From a checkpoint of a small CTC audio transcriber: 20700 steps.
Rows from block 9 of a small CTC audio transcriber, named by matrix and row number. Rows with one number belong to one neuron. Each number is 500 + 50 x the weight over its row's rms, rounded and kept within 0 to 999. All counts start at 0. Numbers have three digits each.
After each neuron's rows are labels from the 100 clips, of 14976, where the neuron reaches its highest value: "loudest" is the band of the loudest frequency at the time of the peak; "responds to" is what is common among them. Only what is clearly more common there than usual is listed. The data: single English nouns, adjectives and verbs, spoken by a formant synthesiser in many voices. In brackets: how many of the 100.
# fc1: MLP up (model.blocks.9.mlp.fc1.weight, 1024x256), inputs 0-85
# fc2: MLP down (model.blocks.9.mlp.fc2.weight, 256x1024, transposed), outputs 0-85

fc1.165:500502615422559542415467448493519367500500500500500500500500500476509506500500545533412500403500500515513500500500552500528500500500500500574562500564545435438500600500500442500474375521442500500500500673512500549500500500495500500500509543500500523555564500
fc2.165:527500500500454500488500579517500500500500471431500536511590500475542555504506514522545498606500409500456500500500500565543500403546590500500551500426497500517500500541567624500500500500491584500500500444500500460500474500547542438500500500608401425500471581
loudest: 500 to 1000 Hz (38)
responds to: /æ/ (35); /f/ (29); word: laughed (29); word: bird (25)

fc1.606:500500600435500500483500442520500500507430500500483500500441569500398431411459500500500500500500440457549500642500537500500500486577500533500507477500500500500437712528420504500500500446627500500500487500511440500506500500421500563500500558490439500555500500
fc2.606:500500515365500500500500531435591538500500500500607382500500577500500500500500488571576500500500367500500500640500500500500468500500500473500542421500500500500500500500478500500500500431419378500500599500500500608421500500468439631500500578397500500472529500
loudest: 4000 to 8000 Hz (49); 2000 to 4000 Hz (25)
responds to: /t/ (58); /p/ (26)

fc1.16:385500500500426500500500500500500500595500540500570500500500500404500466500500500522540459461500500454373589516500506422575535479431605500500536525398419500562581579517500637465421500500500500418500493470500414586500500471477448500500508595596500511500563567
fc2.16:559564563500549500500461546500500500383469500444424500358500500570504500500450500462541500500500500444602526421486500500500500527500497604438500500595500500534500500509500500556500500500500500577540500500500583500500365461500500500415364500528546465500567533
loudest: 250 to 500 Hz (47)
responds to: /i/ (31)

fc1.568:500414500500500500500430500500489500500500500500644500635371500500410469500500500500500404583500424500535500642500500500500462500500500436500500408500500589500500500500440419500500500489500500500559500500500500500500605634462500500500500635451500500500500406
fc2.568:500500427476500623500500500385575428500500500474500500500373527500484500500500500500479500529555435500283500599543500500500562568448500427500542521500598561500441545322500500500372500500452446493500500500500500500500500496500500545500560500435500578500500500
loudest: 2000 to 4000 Hz (54)
responds to: /ʃ/ (64); /aɪ/ (60); word: shiny (36); word: fish (26)

fc1.227:500500535500412600403474469439571422529500500531403563500500500500500540500505500500475500401467500473500500576500425478500520430583524507504590592516500500457500582500421500500464500523611500500405500582500582517500471570500457500500500529470500547500416500
fc2.227:454500500461500467440521500561500482484365500443393488506584500448500545500471519500555538500468500500533500689483539536500500500369500436500413557496485511508609500500540572482579500500500500500500524418500630580446509500548543459500462475500427467491500500
loudest: 4000 to 8000 Hz (71)
responds to: /s/ (97); /k/ (53); /ɝ/ (49); word: sister (30)

fc1.751:500500500497500500463500412469500463503357500500571500570396569500416500478500500500583498500500500500587530633523456538533445551500508500631519466474500542504350637595328500500500500500561500500500572512586503500432500500500523590500514582411475500500500500
fc2.751:505500618379495441500500525462551448500402500500587415543500536500500500500500476500547500500500398500500500582500585504545500500500552403500641426500500500500500500500399465500500500500500500500500573601536495573500657500446435576502500559432500514500500500
loudest: 2000 to 4000 Hz (53)
responds to: /t/ (82); /ʊ/ (39); word: pushed (39); word: watched (29)

fc1.118:500500548464500500395500357423544500500442500518545500500427566540500388500500624431500500470500439492655500586500500500500500500500500468656534446567500500432420500620367500500500577500572500563500604500500500496500574530500500500500500500500500500573500500
fc2.118:436500537458500500500500533532565433500500500500641434500382513500501407500500500489586500500500425500500500569609555500480539523500500411500521490500500500500500500500287500500500500500500393500500483500500505463518500500447484631500500545428500500500500500
loudest: 4000 to 8000 Hz (32)
responds to: /aɪ/ (53); /f/ (51); /n/ (47); word: knife (43)

fc1.663:500500593407559500436464450500500361500500500500500500500500500500490512500500500500403500500407500508527468500500548500500500500544458481552535500564592500406512619500500414511500344517434500455490500652549500500500490500466429509500532550465500500561525500
fc2.663:521500500500463517471534596500548419493461500426500505500600536463575552526512511521500495585560436443500500500500500547525500407500593500500551500437467500541449500500548650500500500500500571516500534460485500459500448500553523457500430500617400420500485610
loudest: 500 to 1000 Hz (41)
responds to: /ɝ/ (55); /b/ (39); word: bird (28)

fc1.549:478500584500540500500500412500500500500459500500576500500498500500425438500374500500621388500500453500596453519500500500500479500500369500500445500500500500500500463428354500500527550500500500574642500500500500500500500614500500500500500599466634483500500500
fc2.549:483500500502500500500500500500640500500517500500476500500374575500363500500500467564493500495500372500500500539503500500575560500500586440500594500500500571526500500500659500500500577500500475500500556500445500500500500500500555570500500500500452500500500500
loudest: 2000 to 4000 Hz (77)
responds to: /aɪ/ (57); /tʃ/ (51); /ʃ/ (46); word: child (38)

fc1.548:500500633440500500444500500496543437500368500536534500600500500500500510458500487500500408500464443500500500565500500500580500445535525356491581497601500482500527559518500381500500500500530500500500540596500500500500615500388500526500447551400545500500500500
fc2.548:447500630394500500565500536500696500500500500500488493460500520500500537500500413500500500553500260500500539643500520563661559500364500439500715500391500500500500448500500500500500500500500385500500500500500500572428487500506500548500500618500500500500500451
loudest: 500 to 1000 Hz (34)
responds to: /æ/ (41); /f/ (31); word: laughed (27)

fc1.620:500416530369415500464500500500494500477616500517500500500500500472500500500468460624500500315500536396484500500500500500568500441550518500500512388500500481500382500664500351500585500500500500500606561500500472617508500500451500500500500510418500432580491500
fc2.620:500500527427500500500500536334321500481500466367573500617457508500398538539500555500541553500592477500500500500500500500310500500500554434500573535500461500500500500500500500500379559500563539500430500500500405500500651500500500526500500500539515500500550535
loudest: 500 to 1000 Hz (43)
responds to: /ɝ/ (52); /æ/ (44); muffled (low-pass) (34); word: ran (25)

fc1.728:500486500500500500500479516500500500451500559500648522500479500500405453483405584459507389500575500499500462500500404500500500564500415542500500311500500500500500500553428500500451500500497500500500595467562509491500500500407500500500500607500560557500500500
fc2.728:473500411500571491500500405500500444543464500500444500500492567423500412508500561593545467500413455465500437463509483500500500710500486500500488555500500500500393601586470490500479526500476500475500500500500429500500505565601500500500500500447500523500507418
loudest: 2000 to 4000 Hz (33)
responds to: /tʃ/ (65); /ɝ/ (63); /i/ (50); word: teacher (43)

fc1.273:500374500477455576500448516437500466591500420421500500500500543500424500451592500500457500363428491456500508515500500500547500406536500500632591500490500500440500570607500462500466614500500533500500522500442595539592500396500500500558500500500500532500500439
fc2.273:434500465481432500500443531542520441553500500500447500549516500430438590558517500500457500516500500591516500488480540500542500468500477512500420500498495500500615507426465477533544481515554500612490462500511600520498500607462552451569500500502500526427423534
loudest: 4000 to 8000 Hz (45)
responds to: /s/ (94); /k/ (81); /ɝ/ (62); /w/ (59)

fc1.476:517500500407500608500500500500563500500500500514457594533335500500408459417500543567551500385500500383543500637500635500526500421500500500589540531521500500500357628578500500500500481410595500500500523500500500599500500500500500546500500492387500500565500500
fc2.476:321500566500500539500500443500564500500506500500554387500428500500457500567500500500500500620500372500500500479500438500500500500500571500500535500500500500500500374500500458419500500500427432484500585484500500500543461442517500563500500477530500576500500500
loudest: 4000 to 8000 Hz (47)
responds to: /s/ (81); /ɑ/ (62); reverberation (61); /w/ (42)

fc1.602:432561391573447471563472548590473515500587500506446467500531425594500500500620436500556565564498594540451489447478402500459515551478405526465500544500475551444562500438559566500500500500455500459457420461500545435500486500500500420500500434572521562421500536
fc2.602:560478563418542559451578474411552414500500500500500565504447638485500493500448589448450439425500414455519500500500537420540500413529553548563537500512552527565454565500500515531500521500614565614493525558500470557539429546500541554500446578528461439517500500
loudest: 500 to 1000 Hz (54)
responds to: /s/ (62); /k/ (44); /ɔ/ (34); /ɑ/ (29)

fc1.121:403473632462500500500513483543496461500475500500500500548420478431500516532500558576412500407405429457490500558518660500517500420464572452516538500500536458500481500522511441500495435459482500500500472645484500564500553517487438500500500565436500500538500472
fc2.121:479574493422564510500504539475500541457500491500550479578500500559500500447500489500620451547500482500388377486559581479500500500478652461390500472543500514460500500561500697500500529500500466488500500500472500558420627501500500500482394500537498505500500611
loudest: 1000 to 2000 Hz (38); 500 to 1000 Hz (35)
responds to: /æ/ (89); thin (high-pass) (36); /p/ (33); /θ/ (30)

fc1.559:617500571500500500410500500500589500500352500500500500521403500500500544448525500500500500416597500500414500509500500578607500500542696386500547500517500500500444451500500500500500445500500500500500500500500500500500500500500500515500500500406500500585532500
fc2.559:500500545457500500500500446500614500500500500500469500500481500500488500500500367500500500638500342500379500578606500500672500500455562472500534500444500500500500428500604578500500527390404463500500599500500500500374500500500500500500540540500500500500500500
loudest: 4000 to 8000 Hz (33)
responds to: /s/ (73); /eɪ/ (55); word: waits (30); word: vase (25)

fc1.24:500500500475500500500500500364618500500500500500493500500600500500500500500500498500410500500500372500500500500500500500668380500647500500657500500500500500500451500500500500500500500500441500516500549500500500500500536500563500519591500500500500500551557500
fc2.24:374415572500500583500500566636500500500500530598500500500500419500422500557604500500500491500500451500500508396500500500503500500431500400500497500500501500500500441500500500401500500500432376580500455500500500500500500387500500500500500500466500500500378500
loudest: 4000 to 8000 Hz (27)
responds to: /f/ (51); /ɹ/ (49); /ɛ/ (42); word: friend (29)

fc1.453:500432508500500615500500367500562500500448500471500553591399565500438533557368571532457363500500430500500500639577534500600509500500581410560500500500557500500500500378506474505382500593502585522500500500500500599507628500500500471500488624450371512547467433
fc2.453:500475500595474500500487500500500500500617500500542500500500418500500500500523500491501500500397572576500439500500388445500541625490449564535575500500485500390537446500684531500500463448433500442500605500500629432500500468500451417500490382546500554500514444
loudest: 4000 to 8000 Hz (61)
responds to: /s/ (90); /ŋ/ (36); word: sang (36); word: slept (31)

fc1.61:500500537534500549359500500500500500500388535500466571565396473500322500395408500559602438500540500500500500543500500500561500500569613416584549527511500500500348496602440500500500500500500500500500625500500500470500500469500500500500500500437500500500500500
fc2.61:412539500550500500500500439500624500524468500500500500446500457500439500500500500500500276607500352500500500608500500500500500500385597454500582500500500500500500438500520500500500575500500539500500500500500533500413500499450500500500500500500500500500500500
loudest: 4000 to 8000 Hz (37)
responds to: /s/ (87); /eɪ/ (70); word: waits (38); word: vase (32)

fc1.494:440540652500500555500580596500500446429500500500481500463500500549500495500500482472500500500430440426505598464500500500511500500500500539588483500561500425500500634528453500487500430500500500500500502624449505500500466500500500427511500591531529500500500594
fc2.494:500500456500500450441401579354500558500384500542541454391614464500500541503500500529503500500582500555440484341481475500500532503500489614421540504500510478485500391500531571589406523594500580500500540429500500500500304593500500440567500459500500490500500568
loudest: 4000 to 8000 Hz (28)
responds to: /æ/ (83); pink noise (45); white noise (43); /p/ (28)

fc1.612:537500603488500500499500500506553508500391519500584500500395564500425500500389500500613500500558395524500514613545500500486500541500503500609540429500410597541395500581500500428500500465556500549500576509500500506500500500414537575547474581494500500500547500
fc2.612:500500592351500500500500522426575426500500500500606489500429529500500575561500500500550500544500353500500500641500500500488500500500545425500584463500500500583433520500441495500500600500469448500532565500500500546500555500500470595500500500405500500478500500
loudest: 2000 to 4000 Hz (66)
responds to: /t/ (87); /p/ (61); /ʃ/ (55); /ʊ/ (54)

fc1.650:500500500500559579500500500500500542405386549597500500500359500500387500500392506500582500500539426500500500574500500500500500453562666474439509500575500500461500586532500500500483407437500500500461500500500500464500455500436500500500488508500500500623499500
fc2.650:448500616500500500500500501500606500500370500358500500500426494500500500500500443500500500576500319500500405590500500500500459464420602400566611500443500500500500358500500500500500500500412461500466500500500500500381500437500500500500500500500500397500500500
loudest: 4000 to 8000 Hz (58)
responds to: /s/ (71); clipping (30); /æ/ (25)

fc1.671:441500500425503500500454500500449519500500500500609500500500534500500461500463500500500500544468500500500532500552500500500500487504501500637500327500559500500526500500441500583500500465500534500500500514445435573500500500500405548450492533500576463435520500
fc2.671:497500485500475500548571520500500463509484500500370534500442510500555598371543421481500557500500500495500452500559500530570543590500418437498551510500527510500476489405500556490538500500500443361500548469500500544500585500500431531500500424500500455500500517
loudest: 500 to 1000 Hz (34)
responds to: /k/ (56); /tʃ/ (32); muffled (low-pass) (32); /ə/ (29)

fc1.593:398500524500465641500500524455512396500500500555442446500500500500500583500500500482437464500500500471500463500500500507507648500500500500500552505500577446419500539516500464629479500500500548500500500600501564517633489563503500500562500563500500527459562500
fc2.593:558575452500500500500434500500453500500500500455500513500633550500498500579503500449500500615500500501542552457443489562500503581546432488500531478464490500530474500586444583544500565534500618505500535522500500500504500464500553500550500500568500391427500621
loudest: 250 to 500 Hz (54)
responds to: /ɹ/ (83); voice: child-like voice (59); /ɪ/ (53); /ɝ/ (40)

fc1.658:500500659500500485500500500500500521496371540500552500677365436515500500425445500500500458527500398500559500498500500500500500500532527500610607423500586448500486500477431500500500500500500500500500573500516500500500673500389500454500469500370500500500623390
fc2.658:500585500482500500500500583500681500500500520500590425360565500500500533500500426500500500649500500500491500653500500500500522406494500500500552407500500500500500500555500500500500500500500396500500500500500351500559500500404500571537500500518500500500500500
loudest: 2000 to 4000 Hz (28)
responds to: /ɪ/ (64); thin (high-pass) (41); /f/ (35)

fc1.517:500540614500576453561500500500406512421500500500531500500500500530500466481426448467529500547542500621500483500500464543500500560466473500396500500641536500500620550430382461468500413525465446500501500500565500500453576500352524500453448505421555597578500572
fc2.517:623500500500500500484531500417500500414432552500392558500419508471500624401500575500500500500500434557500500654500500500500500506500509448500628500471500500500500597453592500532500391500517500650500446461479500500540528500500500500500500500500500500583547477
loudest: 4000 to 8000 Hz (32)
responds to: /f/ (48); /ʃ/ (43); /ʊ/ (27); word: pushed (27)

fc1.242:500500591500500540462500500500569457394367585500540500615404500500395474500329605500500408506468500500538500574500492500531500500525527427630547454512500500500438606582444500500500462500500500544500570560500466480492599500418500548500397566500500500530500500
fc2.242:405500555380500570500541499500538500500500500500575474500428500500468500569500500500500500605500344500393500551558500500500545500440500471500637500500500500500500406500578500500500633389419444500500537500500500500543500447505500500500500500498500406500500541
loudest: 2000 to 4000 Hz (45); 4000 to 8000 Hz (27)
responds to: /tʃ/ (42); /z/ (37); /oʊ/ (37); word: chose (37)

fc1.28:535500531497500500471500500442500500500366500500523500500410557500347500465500500500614403500500487526597500625500500500500500500500500500558576441487500500478391601613500500500500500500570486500500564500515466477435500543370500561498500549402510500500500500
fc2.28:460469600404500500500506500481527445476422500500653377530500578500500484500500421500584463500500402500500500615500497500500500500500500435500600393500500500500500500500433500500554500539500452500500528550528462531482601500476452607472500627467523553454500500
loudest: 2000 to 4000 Hz (47); 4000 to 8000 Hz (29)
responds to: /tʃ/ (35); /p/ (35); /ʃ/ (33); /ʊ/ (31)

fc1.142:521500500368500496500474500500500500500573486500500500500468523500500500500500500467326500500500500500500500540500545481540470479598478500487537465610513500500488615547500409500500500500500500500500500674500500637500500553500500505500500500500586500500401500
fc2.142:493500569489500500500500551500415500500500500310500433500548552500500500500500500500500500473500462500500500500507569396500500500500654432500582500500443500500500405500444500500500500500500463500500480500500404500500500372500500547500404500500500493500615500
loudest: 250 to 500 Hz (40)
responds to: /ɝ/ (67); /b/ (33); word: bird (28)

fc1.60:451500614500519529464602548547549393439545500500500500483498500500604450517581500500441500500381457434500617489516579500500572500500500500500527468500500432500500642568500508500500410463500500500500544597500500500500462500500505500500500600500517500500600582
fc2.60:526510531446500407429391520401500596492383500500500492404553494500500518500500597500500500512500427561452500354481461500461500483500500627500500500486502524516500500500534560588385500599515571500553538479500500500500308561500500464500500490500451500500500560
loudest: 500 to 1000 Hz (34)
responds to: /æ/ (70); /p/ (40); muffled (low-pass) (40); pink noise (35)

fc1.472:500500452403500455435426500406442474472500549500572408500543507500500573500500583500500500447496557536500500500500500500500500500500500548500500393532558500500461411568534500618403489591500606500500553500489500556631500464526410534505459500500451537460500500
fc2.472:499523490501500446500576437554566500516636472500500500500572526500562452500526500500521428593466500500542461452560540530600500500500456492504572468448505435500395500599457500500614383526500416479500500549540541513365603495500517469489500630500500583500435549
loudest: 250 to 500 Hz (43)
responds to: /ɹ/ (91); /ɪ/ (56); /dʒ/ (51); /b/ (34)

fc1.21:517359433277500519500500385522500487500597500500629500500534749376543500571500500499373422500500586500476500687500589500487500500536475500500500529500500543464500491500468500500500500541500500500500500500515459676500532500500500690500500464408500500500500394
fc2.21:500500641570500500500500500500528500464500500373456586553388500500340500500500500500521500500500401500712500568500500500590518500500510425500576462500547500500500500500471500500500500500435573500500553499500572500500639500448579360500500576417500556620500500
loudest: 500 to 1000 Hz (41)
responds to: /ɝ/ (72); /ɑ/ (69); /f/ (60); /m/ (45)

fc1.191:500500441500500564500500344500658500571359500500520500500459500399374372500329500500582340500500334500500497500680500559500500500500567487591500500500479500500493500500500500500500500500500500500500500500500514500500549500500580500500500560500461477500388393
fc2.191:466500500415517563500500500500500500500500500500514500500500591500531545500500389500500398530500500500500500500500500500500520500446500463500667524500500652500509370500500517518500500500500514500480533500500500500500482500500500582500398500609500500477500500
loudest: 4000 to 8000 Hz (33)
responds to: /t/ (67); /ɹ/ (51); /eɪ/ (43); /n/ (42)

fc1.468:483500532540473541531533516500564500560437435500568500529500543453526500500500431500578500520549430500500500500543500500602561545444500500483561420403550539548467445519500529596379500550521474500476569526631485472440500523531511548500473576534549500394544547
fc2.468:500600487500530500500500534523424500500387500542500500425494500474500521500500452500465588396458497469410597444403539427409492551500597500454500500539516500570500488529500564452500532500568500500475524500494475466500500487495500500490500451567500500434500573
loudest: 250 to 500 Hz (40)
responds to: /ʃ/ (56); /u/ (45); word: shoe (41)

fc1.702:591500643510548450500500523500516500436416500500509529552500551500500436500400500500500500500515404592500400628500500491563466500554500396500605500500500500500500488455446469500456500500456500436534500500500500500500579419500500516633508538500587500565471500
fc2.702:500478500500500500500500515500498469500474500430500472500393500500451610500500500500500500464500460500500500659500500500500609500408536454500655500554500500500500385500500500500500500500500500500415500500500500457500500480441500500500391500500400500592562500
loudest: 2000 to 4000 Hz (32)
responds to: /s/ (81); /ə/ (69); /eɪ/ (59); /ʃ/ (51)

fc1.188:453566373571414479570500561588464516449609500500468445488570427596500500500635450500546568558505584551452484458440406500500507545465406548463433530456478500471550500440541547493500500500500500458500448500500547454500500500500500426500500464569517560410500558
fc2.188:544469550419541565468577452402500419500500500500500564492428637479500500500461592460428442425500500441514500500500516425527500402524547566500553494507573519531454562500500500542522526500603568601500530558500465560543382567500546552500449590519455448518500500
loudest: 2000 to 4000 Hz (29)
responds to: /k/ (75); /ɑ/ (50); word: clock (36); /aɪ/ (27)

fc1.42:435568376582454477540478547606460522450606500501447452500570431586500500500614446500500545574484582566464485455467428500462519545467397542462454540500500554461556500437562554514500500553500500455500422500500545407500493500500500438500500432568522565437500500
fc2.42:549470572438532565452579464411569403500500500500480567500444638470500492500451591456442426423507393448532500500504531425547500406517557534570537500518553528550453556500500500529513518500614566609500543574500467543540433549487531553500459590528466452500500500
loudest: 500 to 1000 Hz (37)
responds to: /ɑ/ (49); /s/ (48)

fc1.43:500438500503500561500500445536500500500380487500519500574385508500471436500379500500569500500502418500500470645500500500500500596500500414500514515500500500500549500419500383423484500500500500500500500500500500500500581500500540500500500639500500500530500467
fc2.43:500500500500555500500532372500500507500450500363520500500350500500472500500500500500627405509500447500379500643500294414500598500500500444500595521500500500500500453500500500500482500500428437632463500522500500415500487500500500500500500500500500500500500500
loudest: 2000 to 4000 Hz (46)
responds to: /tʃ/ (50); /ʃ/ (47); /z/ (43); word: chose (43)

fc1.541:500500595449540580419500480500500500407367597500600500603471554500500434500422500500500415439500500500500500669500500500561500500557561500500589500500500564500467605500440500500500500500500500551500500534506446500500638500500500567500500547500500469500500500
fc2.541:476500500354500500500500542500540500500500500500594399500497500549500500500500500500503500542500416500411500544569500500500500500488500479500604459500500500500500500500336500500500500500500341500500500500500500500411500500413500500519500500500500571500500500
loudest: 2000 to 4000 Hz (57)
responds to: /tʃ/ (61); /z/ (54); word: chose (54); word: pushed (32)

fc1.580:575500637402500500500500500399500469518411500500595500500450575530500500500500500542500500500544406500500568603467583466509497500545509415500616385456500500613447622500500492500500500537552500522500511578551346500476500545395500629384500500500500500566500500
fc2.580:458500624367500500500500582467549483456405500500595406500468581500500482511500422500500500475500368500500500645500545500500556500500561400500612443532500500571500524500399500501500500461500500500500612561500442606500592500444436614500500500442500506447500575
loudest: 2000 to 4000 Hz (53)
responds to: /ʃ/ (52); /tʃ/ (40); /p/ (39); /ʊ/ (27)

fc1.115:500500578439500599500500428457543469488352500500566500500361565439500459500415500500599500500500391500500500577500516500550549485500513414500586500500500500500416535570500464531480500500522500500500619500500413531500594533500500590500490557473500500500516500
fc2.115:481500593364500500555500526473500500500500453500599475500481500500553500500500379500570500500500372500532500575500500500500584500500500494500631458500500500500500500500487500528500500500500421500500537500500500625500500500484393571500500475492500500500569500
loudest: 2000 to 4000 Hz (59)
responds to: /tʃ/ (75); /z/ (68); /oʊ/ (68); word: chose (68)

fc1.218:437555374580437467566474553595472529457618500500454438500570447595500535500609444497500564587487596544473500449500413500477500549491404537455455554500471500458555500443550531500500500545500500462500416456500532426500488500500500425500500435564513500436500537
fc2.218:544469569434529565453579464413568410500500500500500556525436629474500492500452590449449429418500402446541500500505536424547500407523560533569548478521561525541448547500500500535512521500609560598483537583500462551539448548485525554500460582524473451514500500
loudest: 500 to 1000 Hz (49)
responds to: /ɑ/ (63); /s/ (63); /k/ (50); word: box (28)

fc1.276:500416504333462500378514500500484477500519504422500434515473607500422500432500543481508500412441550442500503538504585500480500376500539484500522500500492585519356500701500500500596513429526500593459500485436447603500500410500451527500500430500500498500500458
fc2.276:500500433610500500500410435481471500500519447473500500468500566442500500563500500424500481500546604562532525511538373604443500518500464551500500405408567500500500500432451426558500529500500531500553500500500500471500500500500481537500500396500500407424348345
loudest: 500 to 1000 Hz (50)
responds to: reverberation (72); /s/ (66); /k/ (40); /ɑ/ (39)

fc1.26:500500500442500500374500453484500500433525500500515500496517539462378500500500500500508500500500500500606535690430500500500462422500574500524493430500500500500284649653346464500500547500532500500500554520518500525500509513500602557500500482448440500469500500
fc2.26:489500475451500500500415544434443534500500500500500276500500582500500500500500397500455523500500552500500608515500529500436500500500500454500604500525396500461500500554497578500500500500500500500500567587523500531500550500495396642500500453542500480500500500
loudest: 500 to 1000 Hz (59)
responds to: /k/ (77); /ɑ/ (70); /ə/ (52); /m/ (46)

fc1.696:500500569494504474500522500500448500404500529500538511500485521491456484500353599500604500500512500500500500500500420500500500556512476500500500403521500512475430500563412564571456500458595500563500538459500418519500497553500500564388433521500538500500607500
fc2.696:500560521500500500523465500558496454500500500470349547540500500500532562460500424564500526464471489557464503566531515500500500669508416500440547500460536500537445555536500548516521501450500463459475499500500448567500591500500496559500500500507500573500539571
loudest: 2000 to 4000 Hz (49)
responds to: /ʃ/ (52); /p/ (50); /ɑ/ (50); /tʃ/ (33)

fc1.253:601566622469500500500500500503452500405500479500473534531500538525500500440464459500500500443500500533458467625500484500500547500548444500500554500549553500500500500492485500567500475471500500533500463526500464528527500500404506595500413515500547544535621573
fc2.253:500473500500500485603500480571517500500484588500500500500478500446557625500523508552500494540500500578385500500538609500500500440500396476406489500500431468500500500495691581539500462500500500500474337445605500500500528508514500500427432500500368500500498565
loudest: 2000 to 4000 Hz (28)
responds to: /tʃ/ (69); /z/ (66); /oʊ/ (66); word: chose (66)

fc1.225:500500615500500552500500460482562500500296546566477500534500494432500500356500500500500427498500500500500500563500500500505500500545500442500500466500481500500388581574422497500500500500500500547500563500500500500414572500500500576500500566500535500500596500
fc2.225:481500500353500500500500497500553500500500500437568491500500500500444500500500500500500500588500356500500500583544500500500496562500500459500646500500500500500500489500441500500500620500500410500500500500500500500500500500449500500500426491500500458500500500
loudest: 2000 to 4000 Hz (61)
responds to: /tʃ/ (67); /z/ (46); word: chose (46); word: pushed (26)

fc1.91:541500635411500500424500500500561428500395500500543500591430595500500500500500500500500426496447422452500500656500500500578500500554571410556689469500500500500470500584500500500500500500500500526500574587500416557500635500500500604500500566500500500561500500
fc2.91:427576500411500500500500531500595500500500463444580432500500500500500500500500500500500500565500337500500500585500500500500553500437500477500689500500500500500500500500364500429500500500476366500500500500500500517500500439475500500500477500500500500500544500
loudest: 2000 to 4000 Hz (32)
responds to: /z/ (78); /tʃ/ (78); /oʊ/ (78); word: chose (77)